config.yaml
model: "multi-label image tagger"
dataset: "close-ups of made-up surfaces with and without defects"
train_examples: 101725
image_size: 32
crop_scale_min: 1
horizontal_flip: true
arch: "resmlp"
norm: "layernorm"
norm_position: "pre"
hidden_act: "star_relu"
mlp_ratio: 4
parallel_block: false
inner_norm: false
drop_path: 0.1
patch_size: [4, 4]
conv_stem: false
layers: 12
width: 192
num_labels: 18
init: "kaiming_normal"
residual_init: "none"
optimizer: "muon"
muon_scale: "original"
learning_rate: 0.012
momentum: 0.95
nesterov: true
orthogonalizer: "newton_schulz_5"
adamw_lr_other_params: 0.0012
max_grad_norm: 5.0
max_steps: 14200
batch_size: 256
epochs: 35.7
lr_schedule: "cosine"
final_lr_fraction: 0
warmup_steps: 710
weight_decay: 0.03
adamw_weight_decay_other_params: 0.05
Rows from block 6 of a small multi-label image tagger, named by matrix and row number. Rows with one number belong to one neuron. Each number is 128 + 32 x the weight over its row's rms, rounded and kept within 0 to 255. All counts start at 0. Numbers have three digits each.
After each neuron's rows are labels from the 100 images, of 14848, where the neuron reaches its highest value: "strongest on" is what is common among them. Only what is clearly more common there than usual is listed. The data: close-ups of made-up surfaces with and without defects. In brackets: how many of the 100.
# fc1: MLP up (model.blocks.6.mlp.fc1.weight, 768x192), inputs 0-47
# fc2: MLP down (model.blocks.6.mlp.fc2.weight, 192x768, transposed), outputs 0-47

fc1.428:086135159110122140167168118136113167108125125194138114123134134079114134124135130133192128092099129131134138073084120157154152140055082126128112
fc2.428:180166108107130115118135130182190051093183084144108122119085081152155161166177109098102084123099050136149115165116124138107150119144157116120145
strongest on: stain (56); dent (40); wood (27)

fc1.748:167143097105136117114077105124130127139072158075144095131216132148142124159092131083155182066118177120158164141122110068142113124150129147069103
fc2.748:129156097118144122129183116155107098095159112156098105141134151148063144109161108136071131164167102142095209131133121120107131151141108132129154
strongest on: stain (90); carpet (31)

fc1.465:109148115128123147127113090147106194130154135170134186151132146067138144154115153181138152154137147126127148155148061121170132123142102064107109
fc2.465:166138136091137124101123164136128088130146168125161128108063142124177096125133089079101094081154154113136111120108141145109127171219171148123127
strongest on: tiles (50)

fc1.493:192136112113109163115152121177163142189100105178107077102174141158111147086122124151146131105150176132082147100130138099111098041185105110160200
fc2.493:130143103062145081103141102105129125169118096137110129132149119142120178140172176144169134112128114125134119138160084088124180112139140128160146
strongest on: stain (100); tiles (48); wire mesh (38)

fc1.162:106156112166131163105126197080122138130119143146107187140103102188055118144120133097094077152066106135100092159151193133139085111168134137152098
fc2.162:179150124088135072096131128209129111153190093146136148120075123120169135122127188216116150105179183120120131165136053146106155129131172117196129
strongest on: smear (34); carpet (33); leather (33)

fc1.544:120128138079145066216155097166185139154130077151141074121102145127123132091118154126125127161131170108135144119156138148112079127144073110136158
fc2.544:108151117120149167192097098125046156161098142076099132090144132111069085144098117165114128120132140130159150121099154105107145218122104040131127
strongest on: smear (100); wire mesh (95)

fc1.107:148086180142175143130110103105171147103104176113133121138124124188100099101119155078114064036152150178138130100168194109206084182137077148197153
fc2.107:161169169128129163115124174115087131131141060162087101127173160110217147153154125116155138168125062096099100124114104144110211120165129116126186
strongest on: leather (99)

fc1.203:133136175093095131159128161143088143123174112159146191087092106084100106138149181126194167140110166109166144114126132103189136099139168172166050
fc2.203:161123089156123165122177132127077133182115105162107142133116143131081166150167131111097092126179142183144161132145108102137116112152118134155099
strongest on: stain (100); leather (57); wood (41)

fc1.354:082131164094181163150118124101077166059052092188138129170104188150086050120155107102149187142144148058172134085138169104146213156149108146166112
fc2.354:114105132121108115100089028187125081207068148103154107155150112100126122110136164092090121138211146126120122071127118189083091093081126139151160
strongest on: leather (44); scratch (39)

fc1.334:160128174052112133173117090136164166118107151173139105146201151147150080076130105070178096129087116119134171096108180180132154092151121067154128
fc2.334:108161150134094141105072174116091103111109070141118100108114138116123164142101146171110143198089091127109079178171124087109138128105127154119149
strongest on: leather (100)

fc1.417:168165189181101097199073081129143141162158131154102145103101124115053144156140119106160123135151133114107086163123067152144171142123114142160075
fc2.417:136175082048107164073154140139084132130125145117082113145132134114149129163099194129152156095156172119128129081123128145096081074092116106099200
strongest on: tiles (50)

fc1.206:098143139171135123120147158167156108117125143134113164099139200108124100099138135139130106162120086135087107116144117072137145104139086079162214
fc2.206:135131117088128103149152122138180121109128165163141152176165146119147122151159082164168195128098153151081146102146132147120147117155099164117103
strongest on: smear (86); wire mesh (40); tiles (29)

fc1.501:175142170131178134154156068137102106186076137095136148087118119161052158160205087128078172105153103118152186124151172112056131114116083198133139
fc2.501:151131121046111074151128138147152107063165113133138136105125143168138076141092121105158086119100145116215140142098121132188121129149123137134140
strongest on: stain (78); tiles (52)

fc1.257:151172079126154079128118101146142129180123091112144144155154107132100086121160124145179128094154163080081070087158123059141149130158130118065106
fc2.257:151118162151132167116179145094163091152098122133098151124065089092138120140104132097148105218080110145136146134078144133151118119115163143118165
strongest on: tiles (46); wire mesh (37)

fc1.200:121150083111102114053183173140172144120139096135092140155126134155130066131120134136090150111162049103118122120121106122151103136078121194134082
fc2.200:107092132136129146120144142105106098175097121120071118132156202143170122074137139148111101178156203174100160125104125084065136169194124123111092
strongest on: tiles (59); no defect (29); defect: none (29)

fc1.460:116184163125152120170083114162165152164110143171153155063200156134131068075162098125153144105154190155146125118150111167112125136131096110162137
fc2.460:095100129088095117128122113148131138099126067126088127145126065158160136116125170126115161157069126132084103144134127131122167092114160151124173
strongest on: leather (100); hole (28); dent (27)

fc1.2:135131178125114141191148123135147080060153180156126120087085097150115141086154129103201057098107198124191118131104105139099135107101136158145168
fc2.2:164147126156143137163140139090149134159162144082105155150166154132118155148112116104102098196118113079106104180124174133147124134138106132074123
strongest on: tiles (38); scratch (33); dent (30)

fc1.498:074168010148119109124174106125150133126137058190143136112090137135142141107118101104169094109117133101141062090156041133157178095100132170104131
fc2.498:148081161164162123133146147072138117167147146109113160113119098106158105184123105127129068168120167141144203143137104114121130147144152145098133
strongest on: tiles (99); smear (29)